{"horizontal_flip": true, "decoder_block": "basic", "decoder_attention": false}
Rows from block 0 of the decoder of a small segmentation model, named by matrix and row number. Rows with one number belong to one channel. Each number is 128 + 24 x the weight over its row's rms, rounded and kept within 0 to 255. All counts start at 0. After the name is the row's rms in percent of the matrix's.
After each channel's rows are labels from the 100 images, of 14976, where the channel reaches its highest value: "strongest on" is what is common among them. Only what is clearly more common there than usual is listed. The data: single toy objects rendered from many sides on busy backdrops.
# convs0: first 3x3 conv (decoder.mid.0.convs.0.weight, 192x192x3x3, each kernel summed), inputs 0-191
# convs1: second 3x3 conv (decoder.mid.0.convs.1.weight, 192x192x3x3, transposed, each kernel summed), outputs 0-191

convs0.151 417 [136  34 138 148 145 133 135 136 140 125 122 130 116  35 131 126  62 112 110 142 119 126 143 141 125 136 100 128  94  70 138 127 132 136 124 127 134 111 131 132 125 114 148 138  97 120 115  95 111  71 132 101 130  70 135 131 122 144 124 111 139 119 133  86 138 119 133 118 149 109 134 133 115 144 144  98 107 126 151 126 135  94 151 133 133  90  82 143 146 132 124 136  81 115 123  41 100 144  76 102 134 151 115 133  84 125 113 143 126 143 105 120 123 131 123 143 124 112 137 135 127 138 141 138  73 107 115 125 148 130 138  76 134 136 144 119 114 123 114 130 116  81 121 128 132 137  78 129 131 145 147 134 122 126 107  64  98 102 122 128 132  57 133 136  95 129 146 114 133 139 133 126 131 145  98 132 113 121 132 136 127 133 118 132 102  88  95  55 138 124 122 106]
convs1.151 183 [162  61 121 107 158 111 129 144 107 106 118  89 133 218 139 161 127 124 127 103 123 154 121 140 143 100  87 135 119  82 165 137 135 136 160 120 135 170 124 124 111 126 154 135  92 144  98  97 150 113 158 132 112 107  93 167 100 122 130 135 147 105 108 129 102 133 138 109 160 139 133 145 162 154 164 110 150  75 143 117 145 119 150 134 164 126  96 133 142 120  70 158 198 123 130 122 107 127 177  96 148 129 106 125 113 136 133 134 170 110 132 134 121 115 156  88 129 132 143 122 119 142  82  81 123 143 134 107 155  87 130  96 149 115 161 131 141 142 117 147 143 138 120 138 117 110 145 114 117 112  88 121 143 116 129 127 117 155 151 152 140 104 143 157 140 158 141 142 150  81 108 147 136 135 157 195 139 137 195 134 128 128 129 102 117 147 143 144 131 108 137 120]
strongest on: rocket

convs0.96 057 [144 138  85  99 134 141 152 132 128 139 132 163 148 124  96 153 123 143 135 128 124 124 142 144 153 121 136 144 157 113 114 152 115 127 139 105  81 143  77  54 136 105 104 120 115 116 138 153 150 101 132  95 124 115 163 109 144 104 131 186 135 100  94 111  78 142 109 135 110 115 119 116 150 121 147 115 113 115 141 153 123 149 109 159 101 152 148 131  73 154 103  96 111 139  94 181 102 141 131 139 129 110 122 136 133 128 158 129 110 144 153 141 159  94 132 144 133 121 140 133 165 107 139 133 140 181 129 112 105 150 108 133 104 104 119 170 100 109 109 126  89 127 157 149 129 134 141 133 153 116 101 137 121 132  95  78  84 120 138  94 120  53 158 111 156 145 109 101 145 135 112 160  81 149 129 114 146 157 118 132 107 120 201 145 180  87 135 153 149 110 152 124]
convs1.96 091 [149 143 114  72 137 133 135 138 145 116 116 112 131 110 141 149 206 124 110 171  96 116 123 116 160 127 167 123  80 157 121 155 115  71 107 144  99 106 124  93 156 124 141 123 118 109 157 131 125 152 142 173 127 149 121 153 122 126 154 153 127 129 154  93 115 141 126 102 103 141 111 113 127 130 133 110 137 100  97 134 155 144 119 174 144 101  99 113 107 124 112 117 153 157  96 134 172 138 126 176 132 156 158 118  87 150 125 113 174 121  98 152 120 166 120 133 141 138 116 130 134 142 125 127  94 145  78 191 113  90 128 155 132 127 119 136 141 154 149 142 136 113 127 137 117 148 150 118 140 116 108  89 123 144 118 171 144  90 146 127 168 175 122 145 152 134 128 107 141 148 123 136 110  96 100 159 148  96 172 147  91  75 195 149  97 119 147 115 143 111 113 105]
strongest on: mushroom

convs0.180 047 [100 145 126 112 126 172 140 101 120 146 163 143 128  85  99 111 171 129 135 145 159 135 146 142 119 146  91 134 107  91  92  67 114 122  84  83 148 176 128 118 104 138 124 114 136 138  75 120 163  84  92  87 105 119 142 142 118 133  96 125 148 137 120 134 120 140 152 171 140 153 151  76 149 103 117 134 130  97 115 144 131 167 149 147 140 151 130 155  67 117 111 140 145 106 142 135 127 115 138 119  99  81 151 119 106 170 112 118 144 128 144 134 136 109 122 117 114 112 100 109 109 149 133 124 146 129 155 128 128 120  88 127 146  84 112 146 113 121 171 119 114 119 138 135 140 126 123 127 112 147 109 109 112 138 142 124 155 112 136  94 139 133 137 126 163 132 104 206 139 115 101 106  93 167 148  82 145 149 109 122 118 146 171  85 129  73 164 123 102 182 139 144]
convs1.180 082 [137  88 155 156 157 105 117 108 150 109 161 117 147 150 128 150  78  89 100  94 164  54 167 155 123 134 149  85 142  92 117 144 118 148 163 129 106 117 151  75 109 134 160 135 104 155 151 119 118 101 145 106 124  83 107 139 164 104 129 105 127 150 156 132 145 151 114 175 159 136 159 181 133 146 112 107  80 118 126 108 115 113 152 172 126 138 143 147 160 121 140 135 103 146 125 128 118  94 125 116 161 129 141 134 109  89 120 150 146 145 112 155 138  93  92 108 146 131 112 164 137 129 140 107 106 130 128 104 131 154 129 135 120 135 158 149 126  96 124 162 112  91 113 132 123 150 143 130 163 108 129 131 139 103 145 150  81 128 152 110 172 146 135 135 103 133 156 115  75 167 131 137 144 108 101  94 136 132 114 147 125 120  89 161 129  91 166  75 131  97 131 103]
strongest on: house

convs0.156 055 [127 107 109 169 100 161 126 160 109 115 120 124 113 194 122  98  58 147 161 118 177 123 117 133 152 107 127 107  93 130  86 117 124  96 128 108 107 156 133 104  75 111 118 113 114 134 129 125  95  98 120 156 123 152  99 151 118  84 103 147 114 131 112 122 122 130 136 118 118 129 121 111 141 164 134 111 126 166 137 135 140  98  66 121 136 129 120 112 102 111  80 112  91 119 124 138 111 126 111 148 109  80 119  92 111 120 101 106 147 124  85 171 170 141 124 138 168 143 147 118 160 120 111 133 128 111 142 196 117 139 113  85 122 138 115 160 122 144 126 137 133 132 106 165 115 109  94 127 114 140 139 130 153  86 126  92  59 124 119 130 142 175 110 129 157 136 119 124 140 120 128 116 119 107 121 133  85 103  71 100 145 108 135 142 132 120 158 188 146 112 117 113]
convs1.156 103 [172 112 129 115  99 155  88 145 128  70 145 125 145 102 152  94 139 119 133 112 127 151 104 150 151 166 109 118 132 193 129 152 160 111 135 138 132  66  83 104 109 142 131 119 150 132 137 126  96 142 151 137 111 131 125  95 113 172  81 138 128 110 131 195 131  98 170  87 134 120  85 113 142 105  81 107 139 118  95 153  93 139 109 117  98 121 132 120 154 113 144 137 140 178 127 104 112 107 139 118 101 109 148 136 114 159 147 111 141 137 122 138 128 139 129 128 111  96 123 114 111 143 104 133 148 108 120  97 139 106 129 116 132 141 140 108 171 164 146 156 131 207  88 113 171 108 164 163 172 119 101 137 157 152 132 153 132  93 115 139 119 121 135 125 147 162 112  95 131 127 116 164 143 146 119 137 171 150  97 135 112 120 142 134 154 173 131  84 126 125 123 118]
strongest on: from below; truck

convs0.146 045 [147 201 142  88 132 136 137 149 120 120 102 136 145 100 145 136 152 108 142 153 117 124 184 183 122 119 129 114 126  86 145 143 112 144 130 108 132 133 115  89 134 155 119 113  92 117 128 137 125 157 120 156 126 147 157 125 139 150 154 155 135 181 129  96 114  94 126 128 145 146 127 152 158 163  96 130 145 149  99 109 128 146 134 175 113 118 145 142 134 136 126 158 153 134 110 137 116 121 135 105 120 125  80 177 115 153  74 154 137 124 134  97 131 123  99 118 118 120 104 109 110 142 135 136 171 139  74 124 146 112 151 120 117 119 114 128 120 104 101 132 162 130 135  97 127 161 123 143 133 103 140 149 108 136  88 199 120 194 175 139 118 103 167 132 100 139 157 176 114 108 141 126 130  99  88 122 114 111 120 141 151 139  65 123  94 126 132  61 156 151 108 136]
convs1.146 128 [107 164 120 149 124 157  81 136 124 158 153 158 106 119 129 120 107 110 146 102 151  89 124  86 142 146 183 156 134 146 124 142  98 114 151 149 139 207 135 151 141 126 115 111 113 121 123 130 124 124 133 126 162 136  94 153  96 124 168 157 136 132 147  99 152 111 138 120 117 161 131  98 132 110 157 145  99 112 148 135 113  86 145  84 154 172 128 121 153  80 128 152 114 104 127 108 114 180 123 127 132 147 147 161 137 160 157 142  78 133 136 203 126 151  99 151 111 106 116 117 127 133 125 133 117 109 134 131 160 113 130 112 112 103 156  99 150 152 151 168 112 149 112 116 115 139 119 125 124 142 121 140 116 146 112 142 145 145 136 120 132 160 152 154 121 117 156 121 100 137 133 106  94 126 150 146 140 112 119 124 104 105 142 204 187 157  58 162 132 155 101 151]
strongest on: house

convs0.31 042 [104 125 148  93 119 137 122 164 122 123 171 108 117  77 109 154 143 108 136 157 123 151 115 101  98  97 102 119 138  94 131 115 125 106 105 104 138 159 108  95 127 195 128 134 138  96 166 134 129 130  88 169 116 130 134 166 139 146 119 122 118 123 113 196  98 132 154 131  94 152 144 141 180 172 143  92 126 107 139  83  89 133 135 108  85 155  82  90 124 144 114 133 163 104 109 110 105 138 194 124 158  96 131 119 122 105 158 136 118 142 153 138 107 102 139 129 162 157 133 143 137 169 114 140 106 152 110 144 138 119 122 137 126 152  97 147 100 118 133 132 102 135 129 150 127 138 114 134 155 139  94 155 129 132  97 116  71 138 102 154 135 139 138 136 125 153 128 147 116 139 124 192 109 132  85  67 124 136  87 126 128 140 153 115 141 130 117  95 116 154  89 115]
convs1.31 097 [175 145 134 153 147  91  86 156 102  87 156 158  95 134 184 160 194 121 116 106 122 113 105 126  98 162 101 116 134 128 125 157 103 121 143 122 138 105 138 128 173  78  84 149  88 163 131 128 107 131 136 162 111  59 105 107 104 119 149 112 118 153 168 158 151 160 152 144 159 104 135  90 155  81 128 114 105 136 100 124 162 164 122 117 104 117 136 141  91 128 174 104 104 111 131 110 110 137 124 106 117 143 137 124 141  91 143 122 105 117 112  80 110 103 117 136  99 130 123 174 146 163 125 100 112 130 132  87 116 171 126 142 147 101  76 118 126 130 124 111 130 161 135 108 153 109 148 136 111  93 113 118 129 139 155 131  85 122 161 133  96 161 151 119 146 124 113 131 140 137 130 133 111 120 134 128 123 105 159 156 143 101 118 113  93 122 153 159 132 151  99 128]
strongest on: house

convs0.23 048 [127 164 150 138 107 117 129 124 128 127 134 123 107 151 120 103 121 144 148 102 140 112 113 152 126 149 176 129 176  81 148 119 125 146 146 159 113 112 130 180 122 131 146 118 101 135 163 151 178 128 156 180 168 138 154 105 160 150 140 157 114 128 145 132 134 131 133  92 162 151 136 134 159 113 119 160 162 168  88 142 149 153 150 125 150 163 129 135 156 134 118 140  57 145 138 131  89 142  90  96 137 113 141 124 125 106 129 106 102 139 184 135  78 142 113 105  87 115 135 137 137 115 122 107 155 145 150 106 120 142 128 129 176 125 114 126 126 151 140 121 146  75 138 126 107 145 103  92 120 153 108 103 129 112 157 153 157 187 130 137 110  79 106 131 130 123 152  96 110 130 151 146 122 125  88 151 110 163 122 132 187 143  82 109 126 178 148  83 154 126 128 138]
convs1.23 115 [124 140 141 110 147 103 140 152 112 187 144 120 175 127 125  80 169  96 119 120 115 117 116  75 105 140 114 119  99 123 146 148 103 144 128 116 136 125 130 154 143 157 116 136 114 153 124  93 113 146 102 180 150 133  90 136 129 184 131 122 135 134 159 107 112 129 149 124 129 120 121  97 127 123 135 133  91 105 120  93 152 133 191  29 115  97 128 128 103 110 140 111 160  89 132  98 150 107 118  84 155 149 138 132 123 158 142  83 148 116 126 112 136 111 159 124 109  71 130 181 121 149 125 116 152 146  90  71 138 128 119 147 138 104 155 118 113 139 184  98 121 117 144 123 118  70 146  99 130 113 141 107 143 122 130 110 131 121 107 123 117 136 113 151 131 114 117 134 123 133 137 135  85 129 121 133 136 133 170 135 101 103 166 136 166 147 127 181  98 143 113 141]
strongest on: from below; barrel

convs0.113 459 [130  26 130 128 140 136 145 130 133 139 119 130 115   8 126 123  71 118  99 130 130 125 148 142 128 140  93 130 112  63 137 131 122 132 127 126 132 119 125 127 113 103 151 131 118 129 119  96 109  62 133  94 118  89 135 120 128 127 125 123 133 110 134  68 120 119 119 119 132 107 127 124 117 133 136 100 102 125 132 122 131  83 136 139 133  96  93 132 132 130 132 127  86 125 123  43 122 140  85 121 134 150 121 138  92 120 125 142 135 145 130 152 153 122 131 145 143 119 135 135 127 118 142 129  76 117 106 132 138 137 131  93 118 136 137 123 114 129 116 136 123  95 129 135 132 129  80 126 134 145 142 141 124 133 111  50  91  92 129 128 134  57 144 137 100 129 135 129 125 131 141 136 135 143  95 141 121 131 118 131 124 116 120 107 117  74  97  62 131 122 139 104]
convs1.113 101 [117 101 137 149 147 137 142 130  92 150  93  81 127 142 140 113  87 138 149  96 153 128 154 154 117  71 151 131 153 109 141 118 109 131 124 115 136 166  83 103 109  85 108 139 112 129 142 156 136 107 126 137 152  98 121 117 114  98 130 115 120 150 132 128 106 153 117 138 142 107 120  94 134 158 228 104 163 124 154 158  49 135 145 184 162 110 116 139  82 122 105 146 131 101 130 141  98 111 158 100 166 177 113 110  87 138 126 141 135 144 139  69 145 168 120 119  95 132 125 124 135 147  97 142  79 102 100 122 153 134 128 148  93 143 173 114 118 106 137 148 136 128 133 132 150  85 132 155 106 111 138 143 119 111 129 142 102 109 134 129 136 151 152 134 132 122 140  89 161 141 129 116 121 122  89 102 106 109 115 131 129  95 146  89  96 138 126 101 112 106 116 138]
strongest on: rocket

convs0.1 411 [134  31 137 144 128 143 136 137 137 127 133 126 119   7 128 125  44 112 112 139 128 127 139 141 140 128  86 133 106  62 145 131 134 125 122 128 131 127 126 129 130 120 140 139 112 124 116 105 106  71 127 105 136  83 126 124 116 132 129 110 131 121 129  86 132 110 137 123 143 117 125 137 122 134 127 109 108 129 144 134 136  95 134 122 127  93  87 145 135 134 127 131 108 110 136  44 116 138  75 101 145 145 112 140  96 126 114 132 127 135 110 127 119 141 119 147 133 130 133 135 123 131 147 144  79 121 104 120 143 128 137  75 133 136 131 124 106 131 115 137 114  92 123 129 130 135 106 128 134 140 140 139 134 125 105  66 109 101 121 130 135  40 128 137  95 137 138 134 131 128 134 136 133 143 106 137 126 113 124 131 129 135  96 133 118  81 101  37 137 117 125 110]
convs1.1 276 [178  95 151 108 122 102 139 137  99 119 150 110 149 255 130 158 142 142  95 119 147 143 116 124 117 161  97 115 125 130 129 167 130 124 114 117 120 139 105 141 131  79 141 144 110 154 131 131  96 125 120 135 119 104 101 172 141 107 114 133 129 101  68 121 120 147 106 138 155 117 136 102 128 163 139 110 119 133 109 119 141 149 119 137 130 132 103 132 117 135 130 134 107 144 118 129 116 148 232 115 140 113 132 146  95 114 131 130 168  97 131  97 110 137 159  82 118 133 130 143 131 129 111  87  84 138 121 104 100 122 125 122 145 126 119 131 160 136 155 142 128 107 140 141 133 100 168 139 126 104  86 135 140 138 111 125  98  85 142 118  76 122 131 103 144 144 151 143 147 125 116 143 152 139 130  91 113 126 178 150 132 117 131  72 101 112 140 147 145 112 129 131]
strongest on: rocket

convs0.25 048 [106 171 127 176 128  97 120 120 131 101 165 131 103 109 142 120 165 140  89 153 127 120 112 105 109 120 115 128 122 139 122  97 135 128 153 141 129 130 133 110 122 120 102 135 125 124 179 168 122 117 152 169 133 172 164 139 127 129 139 102 133 144 138 174 120 102 147 106 125 118 197 123 110 106 158  91 101 172 117 131 153 124 109 156 132 117  80 114  89 146 151 126 152 156 157  96  96 160  67 112 153 109 145 116 145 140 119 141 159 152 132 141 105 133 173 149 144 180 111 136 132 114 101 114 109 164  79 118 124 135 150 160 105 141  99  72 117 156 136 149  62 180 134 140 154 122 131  96 150 177 149 136 114 123 120 137 116 151 140 146 131 108 117 159 140 132 146 171 107  83 109 117 132 121 136 115 143 133 114  94 128 127 157  83 139 104 137 119 135 156  93 144]
convs1.25 099 [128 112 126 173 116 126  68 124 144  93 112 127 124 124 146 122 161  94 122 119 107 155  93 130 118 143  73 124 133  98 127 151 118 127 120 126 106 116 123 115 139  82 126 136 125 131 161 109  82 144 132 123 125 171 114 166 146 115 156  89 136 102 157 177 134  95 107 130 179 131 182  56 164 142 134 118  93 122 144 138 108 149 106 112 114 141 117 122 116 120  85 143  77 149 167 134  84 139 111 119 132 152 137 155 103 119 128 108 106 119 148 165  84 133 140 137 154 135 117 133 123 145 143 104  38 108 149 100 120 123 142 111 134 141 125 155 143 121 175 138 116 131 137 101  89  90 122 117 164 105 135 173  97 161 111 163 146 117 133 133 131 116 135  97 117 119 123 174 132 141 127 136 113 147 117 152 136 145 127 107 106 140  78 118  97 147 121  99  95 108 146 125]
strongest on: mushroom

convs0.66 045 [130 125 139 120 102 129 101 118 116 129 114 134  93 187 113 115 131 174  61 132 127 106 143 157 110 156 124 135  93  96 139 175 126 139 126 135 108 129 122 136 134  91  91 133  76  96 150 125 114 105 130 138 106  90 145 127 111 123 107 125 125 130 102 107  74  95 118  87 100 135 124 119 137 123 122 111 103 139  98 100 134 156 138 134  70 134 137 109  80 116 121 130  79 104 121 149  90 146 147 182 149 161  97 141 106 140 125 123 148 125 161 126 126 138 130 154 135 117  98 110 125 148  94 111 130 118 145  91 100 112 166 103  94 113 122  92 115 109 126 111  78 173 139 156  79  69  98 116 127 150 156 128 118 114 108 142  98 120 138 103 113 127 149 117 132 150 124 111 109 148 100 134 152 128  95 124 145 117 145 120 118 176 183 109 143 109 162 161  88 156 155 102]
convs1.66 075 [142 141 133 150  93 125 107 110 144 135 194  78 153  94 154 122 212 147 127 131 117 146 134 145 152 122 135 121 124 115 123 141 142 131 173 176 136  90 131  92 142 109 123 153 138  70 154  91  90 149 123 147 112 135 116 144 164 142 130 141 145 153 153 116 109 131 133 134 142 161 126  78 153 162 114 128 113 115  95 139 159 149 105 109 100 103 138 173 138 130 168 171 131 147 118 117 124  94 120 130 109 108  90  95 101 117 136 117 167 119 160 113 110 112 127 157 103 121 110 116 136 127 129 115 106 140 125  87 159 115 125 165 126 161 101 145 155 152 127 148 139  97 113 141 114 112 142  92 122 124 132 116 121 126 147 155 149 113 117 126  91 107 110  76 150 155 128  70 121 130 127 168  91 163 164 166 138 157 129 118 114 142 154 128 152 169 158  94 122 140 166 100]
strongest on: from below; truck

convs0.176 417 [131  42 146 139 126 134 143 135 137 126 127 140 110  25 130 123  59 119 107 132 134 125 148 141 139 123  77 126 108  43 145 112 129 135 129 128 142 126 136 133 123 116 142 131 106 122 127  96 102  67 134  84 132  83 134 128 123 142 131 113 127 122 126  64 134 123 132 120 149 122 125 142 116 129 133 100 108 117 145 128 133  91 148 120 134  87  96 150 142 123 142 122  96 119 123  53 124 145  76 103 136 141 104 135  92 128 115 138 130 139 120 120 121 139 113 143 130 115 135 135 116 127 150 135  83 110 114 121 152 131 143  77 125 133 131 125 116 140 108 131 126  85 117 121 135 146  95 119 132 143 146 143 125 128 109  68 112 104 127 132 128  63 133 140  93 129 140 109 122 137 127 127 127 139 101 143 114 118 127 139 124 132 100 122 110  81 101  38 134 127 121 106]
convs1.176 180 [182  85 141 135 149 123 120 143 110 107 143  89 130 191 132 166 122 137  97 117 157 142 120 164 133  94 122 117 138  73 127 133 131 145 128 120 120 167 101 136 143 109 152 127 103 135 135 108 136 116 138 127 112  97 126  95 140 110 132 119 133 113 112 142 138 154 109 134 154 144 110 112 127 193 155 132 141 105 119 119 132 149 108 192 170 143  85 132 159 127  46 157 180 130 110 120  75 137 183 103 148 132  92 101  92 138 129 132 169  93 121 107 120 147 146  92 120 144 118 122 144 132  89 109 100 134 116 137 160 108 125 121 134 116 141 126 154 125 144 157 137  96 154 141  95  91 141 135 106 128  87 107 141 134 115 119 103 108 160 132  94 147 154 160 140 129 150  87 146  99 168 150 140 156 124 130 112 131 172 139 149 119 132 103  85 159 160 117 130 107 147 116]
strongest on: rocket

convs0.131 051 [151 154 105  86  84 113 115 129 117 112  80 130 182 134 125 117 134 132 120  91 123 115  97 145 155 139 120 156 138 137 113 118 111 134  94 121 154 143  97 119 158 140 157 133 150 136 116 130 106 134 104 114 124 119 107 104 106 112 103  78 158  97  92 168 117  87 118 116 110 131 115 132 145 107 112 185 167 123 142 114 122 127  96 116 123  19 120  98 115 103 109 103 160 131 119 129 130 139 140 159 117 160 149 155 141 149  97 135 146 148 171 147 150 148  91 134 170 159 102 129 136 122 124 127  89 148 101  97 117 136 126 129 132 115 112 111 188  86 108 114 124 128 127 141 159 115 109 112 124 122 127  93  94 142 127 130  81 126 125 126 141 125 156 100 178 123 114 188  85 122 134 104 124 140 111 146 131 166 129 104 127  83 149 138  95 144 117 113 118 104 110 170]
convs1.131 083 [143 132 148 173 172 156 140 136 149 117 158 154 109 117 137 143  69 134 110 134 184 152 128 126 105 136 174 111 122  50 113 155 123 140 143 115 146 198 130 129 121 121 119 147  97 149 101 149 112 121 111 118 153 110  95 122  61  93 143 102 142 145 174 115 133 160 143 155  91 110 142  94 147 151 146  95 162 109 178 113 127 104 159 153 124 149 128 159 118 128 117 120 116 131 137 105 115 155 114 185 121 128 135 122 144 138 132 139 109 148 154 163 148 158  96 138 146 171 108 151 121 164 130  46 135 151 144 147 124 112 136 115 137 112 132 113 107 110 136 120 134 117 147 135 146  99 153 143 107 138 127 108 144 139 161 129 114 120 141 122 130  83 172 103 120 118 138 150 123 140 100 171 161 131 128  98 124 165 134 137 129 156 133 169 164 104 116 126 158 126 135 136]
strongest on: house

convs0.34 048 [117 159 108 108 133 107 110 136 112 126 123 131 145 119 145 132 129  92  85 148 117 136 156 172 113 107  95 110 126  89 152  64 101 100 140 118 138 101  94 132  86 123 169 126 101 125 124 136 175 122 152 145 109 136 102  77 106 113 139 141 115 161 101 129  82 143 155  71 151 122  76 121  86  77 108 135 165 125  79 135 135 170  93 139 131  64 122 121 125 112 150 120 162 173 102  99 107 109  60  90 131 153 113 104 145 138 152 132 130 136 145 117 163 118 107  93  87 125  94  96 131  97 132  94 152 161 135 133 138 125 108 128 128 106 102 136 120 153 142 100 128 124  88 105 108 109 135 144 103 118 129 122 100 110 147 137 132 136 185 119 124 113 135 146 129 129 126 118 112 151 103 127 122 120 121 146 155 160 132 143 123 113 160  87 155 142 132  95 141 150 124 132]
convs1.34 104 [202  98 152 166 119  91 147 153 155  85 128 118  88 152 130 143 130 167  98 152 117 169 105 115 135 175 113 102 144 182 142 145 107 113 119 104 138 128 153 141 143 104 149 126  98 131 139 141 102 140  93 140 112  69 104  97 127  86 114 118 164 116 159  78 141 137 115 182 114 131 115  92 120 146  99 117 119 122 116 123  99 142 144 139 133 135 118  90  81 100 164 124 109 136 113 112 124 121 125  93  95 163 168 129  79 118 117 129 152 109 127  89 137 143 171  94 152 133 122 145 115 139 125  98 126 131 138 122 106 126 130 105 156  88 125 103 109 151 104 135 126 159 140 134 132 135 156 141 104  96 146 138 142 108 110 120  91 128 145 124  73 123  99 101 138 141 131 166 130 152 128 151 116 113 135  53 101 127 129 153 144 116 122 111 100 117 170 164 150 130 118 116]
strongest on: house

convs0.37 045 [126 136  89 133 100 116 112 138 137  92 176 137 126 143 132 128  88 170  94 130 141 174 141 124 134 111 137 101 153  99 120  90 133 156 133 118 124 133 127 145  99 154 117 116 102 138 132 171  80 136 156 115 124 145 139 132 128 133 103 105 137 109 148  95 186 107 127 123 170 114 128 157 161 142 141 104 183 126 123 114 112 143 127 109 135 174 143 123 125 132 149 166  82  99 148 168 148 118 127 117  97 106 113 116 145 157 160  98 169 120 113 124 151 167  99 125 131 162 119 106 132 104 117 116 113 127  83 130 134 144 109 119 127 146 132 142 172 144 142 135 213 124 155 156 151 117 139 101 137 137 147 149 137 171  97 132 154 182 108 103 128 129 102 155 109 133 126 140 121 112 130 136 148 132 130 134 140 110 116 116  56 166 151  75 116 141 116 121 125  73 176  93]
convs1.37 089 [138 148 115 113 111 140 120 117 137 119 137  81 121 133 204 168  98 172 176 117 133 137 110 180 167 125 151 142  97  67 107 156 129 124 144 129 127  93 122  96  90 131 124 149 139 142 139 145  89 155 119 134 133 164 117 115 130 113 154 143 131 132 155 138 133 137 126 123 194 113 101  87 124 100 145 106 142 128 151 143 112 156  71 136 130 106 110 137  76 143 132 130 109 136 135 128 103 170 128 105 131 105  89 119 154 136 119 108 161 128 156 131 129 125  85 140 137 168 113 154 120 126 128 154 114 113 137 118 154 104 124 132 116 129 120 120 123 141 121 135 127 133 140 154 127  62 165  87 165 126 103 132 135 146 128 119 145  75 150 116 139 140 153 105 145 126 121  93 134 131 115 120  90 124 148 161 108 139 126 127  81 143 124  90 174 151 207  93 126 142 164 113]
strongest on: barrel; house

convs0.32 050 [105 115 136 102  93 126  99 128 104 145 133 143 129 107 101 140 135 153 113  87 145 144  79 163  97 134 113 120 166  76 139  88 140 138 169 121 152 152 156 150  94 144 118 119 128 122 194 143 161 181 156 147 114 125 125 159 129 149 128 128 117 136 119 207 150 147  98 142 132 132 124 136 150  88 148 182 158  99  97 147  76 142 143 136 146 168  96 170 163 147  96 113 134 178 117 102 116 147 130 148 146 122 136 135 112 152 158 144 131 110 156 173 144 120 107  94 102 146 126 116 104 127 117 132 104  95 106 124 137 114 113  81 151 145 127 110 158 119 131 123 136 100 149 138 146 128 160 135 115 132 130 101 111 128 134 145 167 148 141 114 116 163 130 117  97 154 126 141 107 159  85 140 105 143 108 103 126 157 127 120 129  99  87 119 118 155 164  67 112 116 127 141]
convs1.32 100 [108 129 121 169  78 160 100 129 176 127 156 123 136 150 191  82 169 153 100 107 120 135 127 138  92  98 145 114 113  40 121 146 114 138 125 145 118 168 102  92 123 160 113 145 121 135 112  69 132 137  88  93 151 134  92 149 120 169  94  84 131 128 151 117 117 112  96 120 110 105 130 108 122 142 109 123 148 124 145 137 116 120  92 109  96 117 114 126 127 154 169 145 124 125 141 112  99 158 132 150 111 119 132 143 131 132  98  94 142  74 122 133 115 117 132 129 122 160 112 142 110  84 135 102  78 129 162 104 134 144 120 144 123 100 118 160 147 150  90 191 106  90 106 137 144  98 143 119 107 106  98 127 127 162 135 130 129 152 121 133 121 127 137  85 124 114 127 174 142 143 149 137 140 150 100 127 114 153 163 125 158 160 135 108 120 133 118 187 106 134 139 125]
strongest on: barrel

convs0.52 049 [101 125 119 147 140 116 111 132 109 121 136 152 141  80 152 126 117 146 168 117 134 139 108 137  88 140 197 160 129 117 110 139 121 130 135 138 139 120 141 162 124 158 137 131 139 116 128 130 118 167 136  85  83  83 113 104 123 120 101 108 114 115  84 146 148 113  99 119 138 137 146 128 144 138 103 124  93  99 133  61 111  91  98 174 106 134 133 118 137 122 166 124 104 105 171 119 126 139 179 110 175 116 120 119 116 159 127 135 123 146 138 134  98 114 139 150 150 109 141 133 138 107 152 144 133 128 129 147  92 109 139  68 113 152 130 113 141 125 108 138 115 110 167 160 144 129 126 108 113 138 140 123 138 135  79 153 156 127 101 126 123 127  86 117 192 148  91 157 123 120 142 151 115 128 190 154  78 157 148 118 170 105 107  89 175 138 169 173 141 168 129  95]
convs1.52 080 [212 116 151 110 133 104 133 149 144 135 141 128 131 143 112 154 212 113  92 131 144 107 112 151  93 156 145 134 138 144 151 159 171 163 138  97 128  65 140 148 144  82 148 143  99 120  79 128 176 142  75 114 120 114 103 131 117 124 118  81 142 131 168 118 111 164 133 124 154 129 159 135 128 137 105  96 134 129 139 147 120 138 157 157 113 127 143 133 113 122 189 105 140 153 107  97 169 117 129 109 129 150 149 133 125  76 117 157 147  90 126 113  81 119 128 112 152  90 118 149 133 123 138 113  93 146 126 118  98 130 119 156 141  99 129 120 138 114 136  90 115 126 139 107 173 180 140 124 141 116 144  73 120 141 139 142 152 103 128 120  80 131 139  93 136 121 137 180 140 130 140 144 133 149 142 115 126 127 119 161 118 141 118 130 114 132 157 142 164 133 107 165]
strongest on: house